Weights of a small contrastive image-text model: 4.69M parameters, trained on simulated telescope pictures of galaxies.
Rows from block 3 of the image encoder, named by matrix and row number. Rows with one number belong to one channel. Each number is 128 + 24 x the weight over its row's rms, rounded and kept within 0 to 255. All counts start at 0. After the name is the row's rms in percent of the matrix's.
# convs0: first 3x3 conv (encoder.blocks.3.convs.0.weight, 144x144x3x3), inputs 24-31, a 3x3 kernel for each
# convs1: second 3x3 conv (encoder.blocks.3.convs.1.weight, 144x144x3x3, transposed), outputs 24-31, a 3x3 kernel for each
convs0.25 111 [103 107 125 125 112 116 111 100 101 127 125 127 142 145 107 124 146 120 150 158 144 137 139 142 146 150 126  83  70  86  92  99  84  75 102  90 135 138 137 127 126 135 112 128 120 129 163 133 118 121 152 110 105 127 102 109 138 149 123 124 114 104 116  79 114 108 111 133 112 126 124 113]
convs1.25 127 [120  93 121  92 121 109 127  97 125 113 128  97  90 115 128 138 130  99 123 118 138 107 119 115 121 113 133  77  91  96  62  83 103 106  77  93 129 115 132 130 106  90 110 106 146 124 126 111 120 145 118 107 104 111 135 140 120 149 133 136 160 141 143  58 116  98  76  94  79  98  81 100]
convs0.26 161 [136 142 136 136 127 145 142 135 124 135 136 131 144 134 122 141 128 131 114 137 123 135 114 112 115 115 133 120 111 137 110  93 124 106 120 116 124 112 119 115 131 118 130 121 128 150 120 137 125 126 127 128 114 110  64  62  51  63  78  62  56  67  37 123 121 139 122 121 125 113 128 114]
convs1.26 154 [135 124 140 124 115 128 139 126 110 153 130 135 128 147 144 133 126 142 126 121 128 124  98 126 123  97 122 111 111 118 106  71  95 105 116 113 102 115 112 113 124 128 123 115 122 157 136 143 161 159 131 158 152 136 141 138 136 161 143 143 137 166 143 101 112 118 108 111 128  85  98 111]
convs0.27 093 [131  97 109 133 153 107 103 106  79 125 127 123 127 144 112 132 128 107 123  88 131 129 132 118 103 119 110 113 116 123 128 108 111  86 119  39 146 155 131 107 108  96 115 106 117 117 147 152 127 138 108 101  91 170 173 133 113 129 158 135 148 120 111  93 127 110 105 108  98 130 130 131]
convs1.27 087 [126 130 169 148 124 138 132 129 151  96 126 145  92 146 105 130 128 103 113 106 134 126 174 143 122 126 113 115 120 146 149 125 113 150 164 116 153 119 161 124 144 114 144  97 103 130 118 164 121 116 131 143 116 119  96  84 125 107 108 112 154 103 127 123 162 160 179 150 167 139 147 133]
convs0.28 104 [128  88 122 122 127 137 108 108  90 146 133 139 136 141 128 159 133  99 131 153 161 133 141 171 106 159 117 119 100 107 117 129  96 127  96  82 135 130 145 151 147 144 161 148 138 115 151 138 130 144 151 176 112 145 190 141 112 150 126 118 120 124 118 145 115 132 131 130  94 132 141 116]
convs1.28 087 [154 138 158 172 145 162 136 143 151 142  85 148 139 138 115 130 171 153 122 122 121 145 132  71 122  91  64  86 132 104  80 105 133 133 119 157 103 122 112  95 117 138  67 130  93 120 147 119  98 149 122 148 118 132 123 125 128 153  76  99  98  94 104 132 125 150 155 131 151 112 134  99]
convs0.29 097 [109  90 124 114 131  87 153 122 139 109 111 101 101 113 147 161 133 143 108  99 106 115 153 116  85 119 112 130 121  84 143 154  83  90 116  44 115  99 153 114 153 121 104 119 124 125 142 127 123 113 132 147 117 108 149 127 113 119 120 134 123 147  96 103 112  66 124 111 134 105 103  84]
convs1.29 108 [121 117 162 129 179 148 132 159 129 120 127 124  96 129 144 110 138 137 125 159 113 133 122 140 114 141 149 132 126 112 113 136 138 123 126 116 140 151 148 143 156 167 146 212 149 117 117 109 105 152  81 112 105  84 138 122 169 103 111 123 126 109 139 130 134 112 145 136 142 135 143 148]
convs0.30 076 [154 135 113 152 108 122 152 114 110 151 121 135 140 112 118 128 113  98 162 135 134 157 108  85 139 145 119 136 123 132 138 122 103 138 120 110 112 116 101 145 121 102 130 144 125 136 128 115 136 118 120 111 104  80  97 133 117 132  99 131 149 131 138 124  86 114 163 106 157 137 153 125]
convs1.30 083 [141 133 123 135 142  89  88 147 137  65 121 118 132 119 159 108  86 117 157 115 148 138 166  81 172 129 143  90 142 124 102 131 160 159 167 113 117 122 101 145 107 132 107 110 121  96 101  87 141  78  76 137 106 119 119 141 129 128 126 115 121 136 140 134 156 125 105 162 128 172 141 153]
convs0.31 112 [137 113  57 100  92  75  51  91 105 134 140 116 142 143 126 126 160 116  92 137 142  88  84 122 141 129 109 112 113 133  63  97 101 120 117  71 121 123 101 108 114 124 103 133 119 107 127 120 137 120 109 141  90 115 140 138 125 157 130 146 153 166 181 129 158 158 112 151  93 157 136 119]
convs1.31 098 [121 146 147 176 149 131 139 151 124 113 167 108 124 132 135 139 146 143 147 133 128 112 109  88 135 156 130 152 115  84 132 128 108 149  99 102 139 141 124 124 148 144 147 145 124 170 183 168 147 155 151 157 168 170 133 144 141 152 131 103 122 162 137  91 150 125 112 142  86 148 140 113]
convs0.32 110 [120  83  85 115 129 116  72  99  87 145 145 144 115 148 106 137 116 126 125 150 120 122 134 125  97 110 113 119 108  87 111  95  48  66  55  58 140 146 134 117 127 144 148 115 139 119 107 136 102 120 106 108  92  85 148 160 126 140 121 136 142 147 144 107 132  92 111 143 125 123 123  98]
convs1.32 111 [187 168 175 148 151 174 156 150 133 142 126 123 125 138 138 142 100 120  99 123 119 122 109 120 151 111 129 125 139  97 129 129  77 145 133 114 128 174  94 127 125 144 110  86 133 154 150 148 188 150 144 167 143 172 158 128 130 144 165 175 140 158 130 168 165 153 138 134 135 160 140 141]
convs0.33 156 [ 68  69  74  80  68  82  83  68  76 129 135 111 114 122 133 129 130 129 138 130 131 136 118 132 139 133 120  94 102  78 106  93  86 101 111 101 110 124 136 140 116 129 120 130  91 114 118 107 125 118 116  91 106  97 111 133 124 126 138 131 141 133 142  71  97 103  83 108 121  73  97 105]
convs1.33 091 [ 88 130 135 104 128 103  95 105 118 119 121 109 122 115  99 135 139 115 118  99 108 128  90 121  74 119  77  87 124  86 117  90  86  96  81 137  99 124 108  99 146 156  89 116  97 156 134 123 137 130 102  94 110  93 100 115  93 165 106  96 118 105  85 107 127 137 121 111 139 157 146 167]
convs0.34 082 [ 84 135  82 139 133 116  60  82 107 157 143 108 170 161 152 180 126 145 154  99 131  78 172 105 135 113 130 137  76 117 111 124 102 112 105  82 155 118 121 165 133 139 112 140 128 123 119 150 115 106 116 143  83 134 154 146 118 139 138 164 196 147 106 106  94 106 133 123 111  88 133 121]
convs1.34 079 [168 143 129 109 113 156 165 111 102 131 123  91 154  89 133 125 150 156 132 110 129 111 145 147 106 176 101 110 127  96 110 114 110 106  99 129 116 161 146  92 143 173 114 141 141 120 154 122 114 142 163 149 127 127 109 129 133  81 116 153 130 115 137 128  90  95 140 138 111 102 134  98]
convs0.35 092 [121 128 145 109 143 124 115 112 136 102 123 124 114 136 106 116 143 141 139 119 136 101 132 128 141 149 130  82 132 126 103 106 142 117 117 118 129 119 146 141 139 130 143  86 101 111 103 107 150 123 115 126 118 111 171 177 199 170 156 166 177 158 210 144 114 151 122 126 142 168  95 124]
convs1.35 098 [143 145 128 119 145 115 157 162 148 100 119 148 130 121 127 135 112 137 160 139 152 123  99 159  90 112 130 152 128 154 121 138 138 164 135 136 108 105 109 110  93  88 160 109 129  90 102 124  75 128 104  74 103  92 139  88 126 105 101  84 109 100  66 127 116 126 140 153 115 117 141 125]
convs0.36 094 [111 104  92  92 143 116 137 135 102 135 147 158 142 125 129 149 127 133 133 135 125 122 102 129 115 120 150 103  73  59  99  83  61  99 146  86 120 137 153 162 150 108 136 161 127 179 149 129 151 121 136 133 138 123 131 113 127 125 129  94 114 138 103 121 117 126 107 111 138 129 125 120]
convs1.36 079 [127 130 128 133 145 164 156 139 151 114 156  72 117 144  94  98 144 119 124  98 150 127 198 163 115 110 164 141 136 107  99 107 133 138 143 120 146  89 122  95  91 117 154 126  85 134 126 143 110 121 152 122 179 130 114 104 105 144 142 114 162 139 120 122 118  98 148  93 131 133 129 139]
convs0.37 123 [120 100 109 127 115 118 124 107  99 129 135 132 159 133 153 153 134 142 115 134 146 137 142 128 143 129 162  90  70  76 117  90  74 110 111  50 131 144 105 118 104 146 119 128 126 115 140 132 111  97 134 123 131 143  94  91 104  98 100  94  90  75 111 118  72  97 105 107 100 132  97 101]
convs1.37 123 [110 109 145  86  87 110 109  78 121 103 113 108 138 108 115 117 135 100  91  93 141 122  69  84 102  83 115  60  74 104  83 103  91  99  68  67 138 132 124 123 127 125  97 126 108 134 150 158 138 158 130 170 148 108 143 145 135 154 164 111 124 134 111  79 115 103  81 123 125 103 117 131]
convs0.38 084 [132 137 115 121 132 129 158 138 110  96 128 135 116 132 115 125 122  99 156 140 176 178 119 149 153 124 130 106 134 125 168 119 111 142 113 113 156 117 163 183 132 129 141 170 146 116 125 102  92 138 100 100 101 113 119 137 135 126  95 140 149 105 106 140 129 100 139 112 124 112 160 103]
convs1.38 102 [117 138 104 152 119 140 130 107 132  91 133 125 106  77 111 125 100 105 140 134 146 105 108  98 101 121 133 127 154 135 153 117 145 125 142 119 123 117  86  86  85 108 108 103  78 193 160 153 165 123 109 152 130 143 109 126 114 154 137 135 142 136 121 121 118 125 114 138 136 116 119 105]
convs0.39 089 [171 111 143 144 156 130 123 150 128 160 135 131 113 140 134 178 151 163 116 128 128 137 126 135 135 127 128 146 147 139 157 174 141 153 119 165 141 156 140 142 157 161 137 146 119 175 160 162 146 158 134 181 148 138 122 177 138 118 120 104 149 118 109 159 126 135 130 119  90 155  93 105]
convs1.39 100 [127 117 113 130 151 105 120 147 124 117 148 115 100 139 118 125 118 120  87 101  98 138 117 119 123 145 104  94 140 149 141 181 136  79 108 142 129 106  99 106 125  84 136 129 124 158 143 131 131 125 109 133 162 120  95  89 136 109 100 100 104 113  89 110 152 156 146 144 144 140 143 137]
convs0.40 079 [113 115  88 135 166  64 105 123  96 140 161 129 132  97 139 113 129 115  94 144 108  91 126 113  99 100 151 139 105  77 107 111 120 120 123 108 149 110 115 110 137  99  91 117 120 124 146 150 126 104 126 130 135  96 119 136  96 130 138 159 147 134 132 136 137 124  95 134 160  93 136 145]
convs1.40 084 [183 143 140 154  98 162 139 156 154 111 165 109 165 153 133 145 121 135 144 133 145 139 101 137  98 150 113 139 117 123 121 121 129 119 139 118 133 134 138 160  97 121 139 141 106  98  98  82 141 118 113 115 125 111  90 117 115 128 143 148 110 137 105 148 126 142 137 171 133 150 137 144]
convs0.41 085 [125 131 127 129 123 117  93 137 132 116 124 130 143 142 126 110 144 109 113 102 119 146  82 120 115 114 121 112 127  77 118 117  86 112 130  99 129 156 124  93 107 148  88 129 135 142 115 133 110  90  98 117 111  96  95  90  67 113 115 122 132  78 109  80 110 146  70 149 163 125 135 126]
convs1.41 088 [122 160  92 111 151 162 121 169 146 117 131 114 121 172 103  89 150 109 111 181 145 106 140 104 143 158 115  95 119 115 102 141 112 109 115 112 150 121 131 132 100 122  76 115 109 114 119 131 127 122 141 107 103 114 160 144 128 135 123 130 174 189 130 172 115 118 162 152 105 115 108 145]
convs0.42 075 [137 181  93 119  93 127 109 123 126 116 130 143 108 131 126 172 132 137 150  93 161 108 106 136  93 137 109 126 133 110 114  90 150 112 121 116 133 133 125 116 149 152 114 141 117 130 104 135 147 145 120 128 197 124 181  91 133 142 154 183 176 140 140 128 150 111 140 139 106 131 134 116]
convs1.42 080 [125 151 164 146  83 133  92 127 112 120 133 111 134  83  82  89  77 138 101 139 138 154 138 126 159 144 114 134 175 139 167 111 111 127  96 157 102  82  66 129 160 133 120 166 119  67  99 137 129 138 111  81  95 110  83 119 135 124 121 102 101  41 102 107 125 128 115 125 156 165 116 159]
convs0.43 081 [119 131 134 152 114 147 164 136 146 116 135 150 143 139 145 102 123 148 100  97 128  89 103 111 101 120 130 132 156 128 146 117 115 105 107 132 113 135 143 157 123 156 111 118 151 142 165  99 124 159 127 132 124 155  98 132  67 137 141 109 120 118 108 127 108 120  86 131 109 135 151 148]
convs1.43 082 [136 122  99 177 137 132 129 126 111 150 145 118 112 130 148 113 152 146 146 137 159 131 137 135 105 129 115 116 119 160 117 148 112 116 141 114 107  97 126 155 130 120 122 156 106  63 119 149 123 131 125 110 118 134 135 106 150 113  94 150 161 139 124 161  98 177 130  90 124 113 129  73]
convs0.44 166 [103  90  93  89 104  91  87  90  79 119  92 119 120 121  99 115 120 129 121 119 119 135 117 123 139 135 127 115 108  92 103 101 125 106  86 120 115 103 119 123 116 109 129 117 108 107 131 111 107 117 119 106 109 124 129 128 141 122 143 148 145 132 121 112  97  86  99  98  99  94 105 118]
convs1.44 103 [113 128 136 132 136 150 122 126  97  93 140 113 119 109 136 107 142 106 136 124 110 121 133  97 133 117 124 117 117 118 136 118  82 116  98 154 106 100 124 122 102 143 153 109 118 118 123 160 103 126 134 127  98 109 128  87 121 117 145 137 105  97 123 124 124 137 118 126 129 124  96 112]
convs0.45 092 [151 160 142 147 145 185 157 157 164 130  93 152 118 134 134 168 135 139 104 138 124 115 126 135 132 121 140 132 152 157 118 183 131 136 153 142 142 107 127 133 114 131  97 140 143 151 129 133 138 130 159 147 141 155 173 178 176 153 158 126 111  99 161 147 163 145 113 135 137 126 113 136]
convs1.45 099 [192 120 137 144 135 134 154 144 136 129 144 111 142 138 140 127 129 166 104  87 155  97 147 103 121 128 100 145 131 122 129 117 104 137 135 127 100 146 129 102 136 110 128  88 139 128 127 150 147 111 125 114 114 115  92  74 102  89 146 123 109 106  85 146 133 110 100 149 128 139 132 129]
convs0.46 121 [ 78  82  52  73 104  57  83  69  46 130 154 121 119 156 151 138 133 111 138 123 132 111 107 119 146 129 114  38  12  58  78  31  36  31  34  58 132 121 107 146 131 110 121 137 137 141 125 119 130 122 131 137 124 140 140 144 129 135 140 139 154 153 140  85 101  67  86 101  83 101  99  68]
convs1.46 129 [139 130 114 121 116 125 112 124 109 118 106  83 110 134 155 123 134 127 127 104 130 137  90 116 114 108 113 157 111 121 107  82 112 146 110 127 124 144 104 127 128 114 119 113 120  78 102  93 137 121 122 139 126 122 131 122 145 110 132 134 144 130 133 143 139 148 127 139 141 131 144 132]
convs0.47 077 [100 115  94 109 125 129  87  91  93 135 138 182 148 143 116 134 134 138 140 115 143 128 130 119 105 144 153  89 115 142 143 168 129 128 151 175 142 132 122 176 128 117  63 172 133 129 128 133 175 137 169 141 128 145 134 128 112 177 136  99 120  95 116 106 128  81 183 141 135 148  96 120]
convs1.47 080 [122 155 179 136 153 151 135 124 132 106 148 112 131 124 122 105 114 125 116 105 146 113 140 165 128 132 117 146 131 157 110 121 132 124 137 117 129 111 171 110 181 112 166 159 139 125 146 169 134 127 165 112 118 119 168 166 153 158 131 150 158 101 133 112 133 138 122 130 105 108 128 107]
convs0.48 102 [107  87 109 109  97 122  98  97 108 130 141 101 144  87 134 112 128 141  94 118 101 130  98 116 120  69  95 105  74 114  77 107 140  79 110 128 142 110 108 126 115 115  97  92  92 105 137 110 120 108 128 120 116 128 140 139 138 140 139 140 183 132 171 105 133 131 104 109 112 135 121 108]
convs1.48 098 [135 139 109 143 127 143 187 155 145  85  83 137  84 105  93 106  90 103 133 116 117 141 128 114 104  87 130 125 154 133 157  98 114 156 171 115 136 108 125 120 130 137 142 126 143 117 172 155 158 141 151 156 130 114 137 107 159 133 134 143 120 173 162 130 158 127 134 133 135 111 154 116]
convs0.49 084 [142 106 125 121 120 165  99 132 119 171 146 140 170 177  80 146 166 137 130 116 109 140 141 107 111 129 143 142 117 123 160 119 121 130 151  92 110 146 142 136 119 116 127 126 130  97 114 149 106  81 125 136  76 164 116  64  97 112  88  83  91  79  77 132 121 153 146 101 131 150 134  70]
convs1.49 083 [165 190  97 105 135 170 121 170 119  92 103 107 149 104 136 141 120 126  94 142 159 155 111 161 166 142 139 143  96  73 103 137 136 146 145 141 117 101 155 119 110 107 122  70 143 137 130 120 151  92  91 126 141 137 136 128 128 135 128 129 165 134 126  86 116 110  95  94 106 148 147 159]
convs0.50 084 [121 120 137 128 183 134 132 133 129 135 116 125 146 145 160  99 126 115 120 134 135 145 136 138  87 109 151 162 153 152 151 174 147 120 108 133 156 142 140 175 130 111 148 131 103 122 117 116 150 116 102 125 116  92 166 131 144 178 139 131 135  92 123 138 155 158 116 127 140 168 110 156]
convs1.50 104 [148 136  93 140 118 144 119 123 119 159 114 146 160 136 190 130  85 115 177 121 137 156 139 140 117 137 115 124 135 134 156 133 136 136 140 167 112 130 124 122 118 117 125 140 121 126  88 117  86  79 106  94  85  67  97  94 113 109 146 126 123 126  95 144 146 149 134 145 136 134 134 155]
convs0.51 080 [129 162 123 114 128 135 130 140 149 144 124 131 168 140 134 114 160 115 122 135 166 141 134 113 129 128 109 118 146 131 148 131 112 142 117 105 122 136 152 138 140 113 140 133 120 116 173 132 115 154 134 138 104 121 165 165 164 122 135 126 180 103 131 134 135 125 125 149 135 134  97 122]
convs1.51 086 [ 94 184 167 179 103  76 167 114 137  87 148 116 179 128 142 149 147 124 156 103 122 139 117 137 116  92 136 120 174 149 142 113 125 148  82  98 129 113 103 115 102 118 109  97 124 138 110  85 149 148 116 155 161 166  94 107 142 140 153 115 139 117 114 120 111  91  95 124 105 114  99 141]
convs0.52 128 [ 88  99 105  89  94 118  88 109 126 129 111 141 115 146 103 128 118 117 110 132 136 156 145 156 139 134 113  99  90 109  94 114 101 119 101 100 103 129 126 115 116 139 119  99 128 107 131 162 112 106 150 137 153 137 122 118 124 129 107 139 110 112 123  90 110 106  82 128 112  92 128 134]
convs1.52 107 [117 148 150 102 104 123 114 109 118 126 115  87 122 106 120 107 115  91 124 139 131  88  93 129  99 118 100 139 130 129 164 154 101 132 158 127  94 117  98 107 119  95 113 122  72 135 145 141 119 155 133 121 151 165 138 123 129 141  90 146  94 112  97 135 157 134 164 163 152 141 145 156]
convs0.53 089 [126  99 103 121 138 164 148 123 116  81 135 115 125 112 112 123  93 156 151 114 115 113 118 115 125 151 142  94 123 126 100 116 123  98 115 169 153 150 137 153 125 100 139 111 131 116 137 138 134 161 143 154 122 108 109 169 148 112 135 142 116 101 123 135  95 126  87 118 118  93  93 133]
convs1.53 091 [140 107 136  75 132 125 143  86 109 120 131  97 163 153 115  99 140 124 125 149 103 131  89 129 119  86 141 119 122 132  99 146 147 108 161 129  76 135  93 108 111 107  82 127 104 148 113 133 152 151 139 104 158 114 142  90 115 115 120 118 132 122  87 119  63  96  75  97  87  75 114 113]
convs0.54 096 [128  84 104 104  94 143 106  87  76 123 135 166 139 118 152  91 132 132 130 142 134 146 128 106 140 134 124  95 119 107  87 101  77  99 107  75 105 103 120 105 139 149 128 130 115 122 129 138 128 183 138 140 146 139 104 142 118 125 139 139 109 153 108 117 122 110 114 118 105 126 129 118]
convs1.54 084 [102 105 140  92  89 112 153  96 137  76 155  97 107 100 104 134 108 132 155 125 137 135 111 164 131 128 134 121  78 110  79 142  96 104  97  99 121 131 104 154 109 112 160  98  91 169 121 126 150 123 149 119 121 105 128  71 104 146 121 117 129 138 107  42  84 126 108  88 105  72  93 102]
convs0.55 095 [130 114 122 114 118  93  99 103 130 121 140 166 142  93 135 118 129 143 151 138 130  94 175 167  83 122  92  84  93  98 126 104  78 102  76  88 127 141 133 114 152 122 148 117 140  90 123 116 121  93 124 129 136 129 158 134 178 133 162  85 141 118 112 123 131 115 117 110  96 127 133 168]
convs1.55 093 [139 138 114 177 144 115 129 121 149 124 110 127 102 107 132 134 152 125  91 126  88 122 103 108 113  97 105 121 104  99 119 128 151 106 117  75 129 129 108 133 126 107 138 121 105 185 157 201 177 163 200 203 185 199 124  78  77 106 119 107  87  97 155 156 123 104 129 144 126 102 138 127]
convs0.56 092 [ 98 142 113 145 124 118 131 122  85 116 115 133 116 164 138 136 120 118 146 131 148 104 101 155  81 156 124 127 161 155 134 142 112 134 129  87 127 143 105 124 127 145 102 111 127  84 107 100 134 112  93 114 109 105 122 133 128 135 115 107 109  81 123 149  99 141 119 152 141 128 139  95]
convs1.56 099 [135 145 132 121 144 142 122 126 143 146 135  86 128 103 173 117 142 111 146 162 137 126 148 135 105 120 158 101  99 117 110 101 111 118 133  95 174 145 123 163 142 130 120 138 138 129 176 125 154 133 149 124 101 133 136 118 117 162 118 115 120 128 122 113 121  86 122 111 104  93 100 124]
convs0.57 113 [ 89 147 104 141 121 101 105 115  95 119 130 118 110 145 119 116 129 117 125 135 114 121 144 115 137 108 100 127 127  99  94 104  93 117 102  34 120 128 103 119 122 114 126 141 112 115  79  67 107  91  73 105  90 119 139 167 141 157 161 136 120 124 136 122 140 147 119 132 106 108 163 133]
convs1.57 100 [123 155 141 138 151 137 146 121 170 122  89 145 139 142 148 139 150 153 111 119 128 133 123 129 122 156 154 113 119 112 128 129  94 135  90 122  85 113  95 128 123 118 116 117 135 127 171 130 128 130 121 112 129 105 171 109 123 131 112 125 132 122 126 134 123 126 146 125 154 135 111 113]
convs0.58 122 [157 157 147 127 150 141 162 138 152 120 115 128 129 129 148 149 172 129 124 124 155 123 141 126 123 116 130 108 124  99 102 126 112 121 120 119 144 134 120 120 131 131 124 113 138 104 116 104 132  88 103 115 111  89 128 135 126 111 133 124 122 149 103 126 123 100 121 108 105 102 118 114]
convs1.58 139 [109 126 108 106 120 122 130 142 118 149 145 153 124 136 151 160 131 141 106 106 107  88 105 122 120 124 110 118 108  99 121  91  87 109 104  83 115 119 102  98 102  90  84  90 119 140 163 136 120 158 170 123 163 138 122 139 113 126 146 135 133 118 114 113  95 135  94  97 100 108 121  99]
convs0.59 113 [129 164 125 167 126 119 127 117 107 167 159 145 154 115 134 116 137 157 121  72  97 116 114 120 116 120  82 126 137 108 107 138 107 127  83 101 130 117 135 117 100 122  96 118 120 121 124 129 144 154 170 127 147 163 144 150 163 141 162 145 147 154 162 106 114 104  94 115 126  93 124 111]
convs1.59 128 [ 65 101  93  91  87  86  83 109  61 154 110 126 154 108 114 140 155 122 117 129 113 123 134 106 121 121 138 109  96 115 109 127 115 105  98  86 122 123 122 125 123 141  88 115 128 126 156 177 169 141 147 130 191 132 146 159 152 137 138 155 140 103 143 100  98 108 118 107 118  62 100 113]
convs0.60 121 [ 94 143 122 141 138 137 109 122 115 147 142 105 149 133 120 150 169 133 120 111 122 147 140 136 105 121 112 145 148 100 169 113 119 110 142 102 118 149 112 135 140 153 115 117 113 132  96 109 109 109 103 101 107 115 143 151 122 145 121  94 118 135 105 111 155 126 112 117 106 110 150 110]
convs1.60 103 [187 158 157 169 184 159 179 125 160 149 128 124 144 126 158 123 160 138 141 139 125 119 114 121 147 138 135 143 124 143 165 150 169 174 100 147 109 113 130  97 129  89 111  84 129 150 139 129 127 125 129 123 119 152 163 138 103 141 153 130  90 112 103 153 154 119 163 170 122 173 157 137]
convs0.61 100 [117 111 127 131 139 116 130 114 123 129 127 139 148 111 111 135 136 120 105 105 151 152 133 146 144 112 131 114 106  77 119 117  87  65  85  47 127 157 151 132 155 140 143 121 109  92 109 115 114  99 129 136 124 120 146 126 125 142 112 101 141 125 126 116 119 104 131 139 130 116 126  67]
convs1.61 104 [115 138 170 145 155 161 109 151 155 121 144 135  98 137 139 126  99 169  99 132 117 134 117  81 122  86 117  83 112 113 117  98 150 134 101 167 140 104 108  98 107 118 119 119 102 151 143 131 138 166  91 153 150 115 134 151 122 142 146 109 131 152  97 110 143 124 111 154 124 129 152  93]
convs0.62 135 [ 83 107 104  98 134 123  97 121 104 118 131 116 127 114 116 148 116 130 130 131 156 110 127 129 139 126 120 113  97  98  99 101  90  91 101  83 138 140 123 130 133 136 141 131 129 106 118  73 113  97  42  87  81  71 132 133 127 166 125 133 138 128 131 134 123  96 103 140 128  97 129 109]
convs1.62 108 [157 184 161 154 141 181 114 122 120 136 121 137 104 124 142 156 151 116 121 135 104  96  88 121  78 114 108 116 115 128  93 158 109 158 158 122 125 102 119 108 101 137 139 133 123 108 119 113  93 101  98  85  70  83  73 118 100 145 149 131 129 117 121 124 155 135 158 132 118 161 141 110]
convs0.63 101 [126 127 105 105 109  99 129 134  94 126 120 133 153 140 140 129 131 134 132 125  77 128 112 128 139 101 102  89 111  72 134 122  83  91 120  74 132 116 116 139 128 129 120 132 146 154 116  97  94 111 117 117  77 109 138  98 118 159 117 144 179 147 134 124 120 104 123 134 106 109 147 120]
convs1.63 112 [105  99  84 101 105  95  84  77 105 110 110 116 148 132 116 124 117  87 119 143 110 112 134 130 152  71 109  91  89  79  80 100  81  86  94  91 131 129 132 112 124 138 125 149 126 126 170 124 148 145 134  97 133 128 140 128 147 169 161 131 134 154 132  94  95  97 146  76  84 107 138 102]
convs0.64 080 [174 108 133 166 147 111 152 154 143 145 111 147 105  89 117 132  86 103 131 132 120 105 112 114  81 141 129 190 156 162 165 142 154 187 153 116 127 141 135 120 106 162 168 132 161 133 115 133 116 139 152 149 146 139 141 132 131 137 110 112 128 135  91 148 129 132 103 119 153 146 160 138]
convs1.64 081 [161 131 146 157 145 109 119 121 140 117 145 162  95 132 162 129 131 156 126 118 160 142 129 126 150 114 168 121 122 151 154 128 106 137 143  98 111  91 141 110 118 116 123 149 129 107 162 142 125 124  79 115 170 160 147 142 153 143 180 131 143 137 107 123 111 134 113 124 125 125 107 167]
convs0.65 114 [101 139 109 136 137 130  87 120 116 126 106 106 130 126 139  99 125 124 116 149 111 116 132 136 128  99 140 116 145 107 110 110  99  74  47  49 128 121 156 130 129 118 122 137 144 112 127  99 115 128 107 128 106 114 135 112 125 112 111 155 131 126 104  97 120 113 115 138 122  92 131 102]
convs1.65 104 [ 98 161 147 170 172 161 168 171 148 115 121 163 118 111 144 133 137 156 116 138  99 138 134 124 136  79 164 148 139 109 135 141 113 136 135 110 128 112 124 128 130 133 132 107 106 162 149 154 157 128 116 138 117  82 138 132 121 134 124 101 110  99 141 125 142 127 161 165 127 133 166 139]
convs0.66 120 [106 106  79 102 112  97 102 118  80 131 127 149 109 131 109 124 114 115  99 122 128 101 122 117 120 101 114 121 121  85 112 133 123 104  94 119 111 101 112 114 112 111 123  92  85 143 120 107 106 106 141 111 107 127  94  90 121 113 112 125 114  88 137 117 123 117  91 109 113 119  98 112]
convs1.66 103 [101  92 124 137  77  76 104 112 115 130 136 111 177 139 138 138 149  98 108 115 134 103 122 152 111 118 106 117 105  90 106  88  75  79 109  94 140 121 165 123 111 124 112 120 154 132 136 153 133 140 149 134 136 151 165 160 191 133 156 170 104 182 153  69  94 109 100  51  74 111  53  84]
convs0.67 084 [ 89  71 116 106 148 111 111 118 111 117 145 125 139 107 172 110  96 161 143 134 105 126 134 114 129 150 124 116  97 120  85 127  88 123  90  76 129 100 115 111 121 139 149 145 154  83 103 144 136 115 122 118 125 111 129 113 110 118 118 114 129 116 128 106 117 106 135 138 131  69 153 113]
convs1.67 093 [109 116 133  83  70 106  63  95 131  75 119  97 124  80 120 104 130  91 127 125 120 105 141 167 124  95 141 132 106  67  69  78 112 107  98  91 134  94 110 125 112 102 122 102 131 153 145 139 131 189 169 102 166 129 145 132 106 156 140 126 138 146  98 100 109  91  95 120 108 119 135 120]
convs0.68 124 [ 67  75  69  53  91  65  61  77  65 121 152 140 137 137 140 127 117 129 124 132 147 134 136 139 130 143 113 102 113  93 105 110 116  84  99  97 115  96 118 139  93 121 119 113 117 129 103  82 123 109 127 141 132 123 143 147 129 120 140 109 111 127 124  77  93  84 112 124  92  83 102  69]
convs1.68 136 [115 108 128  79 124  99 111  84 122 129 120  98 118  98 149 121 109 131 110 127 134 103 109 143 119 118 121 108  72  92  84  76  69  83  81  87 124 137 138 147 137 168 141 115 130 116 124  96 125 142 143 138 123 130 125 146 132 146 139 152 130 136 132 125 123 118 112 130 146 122  85 114]
convs0.69 124 [136 128  82 124 164 124 122 122 111 121 113 110 136 124  96 127 129 149 113 112 135 138 113 102 112 115 122 101 121  60 108 138  63  97  92  76 114 108 118 133 129 126 141 134  94 102 138 110 107  89  96  99  89  87 109 127 104 135 112 103 160 122 117  91 135  91 107 145 149 110 142 127]
convs1.69 107 [157 120 133 155 143 169 141 134 154 102 179 111 117 134 134 142 147 139 118 125 121 120 162 140 137 118 109 120 115 119 124 145 142 116 121 117 127 151 125 169 129 121 114 128  98 133 122 140 144 101 117 117 117 109 141 148 103 138 159 140 148 149 140 141 121 133 120 153 130  95 130 141]
convs0.70 104 [108 132  91 145 123 120  95 109 129 135 153 127 143 120 145 107 115  94 111 117 125 135 164 160 151 105 130  82 107 114  93  94 109 113 111  88 119 135 138 126 130 132 125 123 112 137  94  74 102  76  84 129 113  96 119 127 145 132 142 123 124 122 141 123 154 129 143 142 131 134 129 118]
convs1.70 093 [149 162 124 136 144 145 150 183 149 106 120 109 131 150 106 108 124 125 120 145  88 122  95 147 123 153 126 158 129 132 105 166 136 116 149 136 107  97 106 141 136 108 121 133 102 105 106 121 127 109 108 109 102  96 115 132 129 131 141 123 128  99 135 103 142 168 177 169 124 131 143 154]
convs0.71 087 [150 129 141 156 148 137 153 125 106  88 100 102 145 129 115 150  87 149 120 148 103 125 109 118 127 142 120 191 122 191 148 131 107  97 144 147 139  93  87 131 144 166 137 110 130 117 113 146  94 116 105 103 106 139 107 120 115 117 127 123 112 133 150 119 134  99 140 141 140 147 124  82]
convs1.71 093 [117 146 170 139 157  93 134  96 124 144 120 139 118 120 123 120 143 154 122 114 142 106 119 145 131 155 140 147 142 138 171 155 135 154 173 155  95 139 125 181 116  93 122 101 161 179 182 167 163 168 147 153 167 157 122  90 142 160 132 140 102 148 151  65  81 115 126 105 116  95 113 129]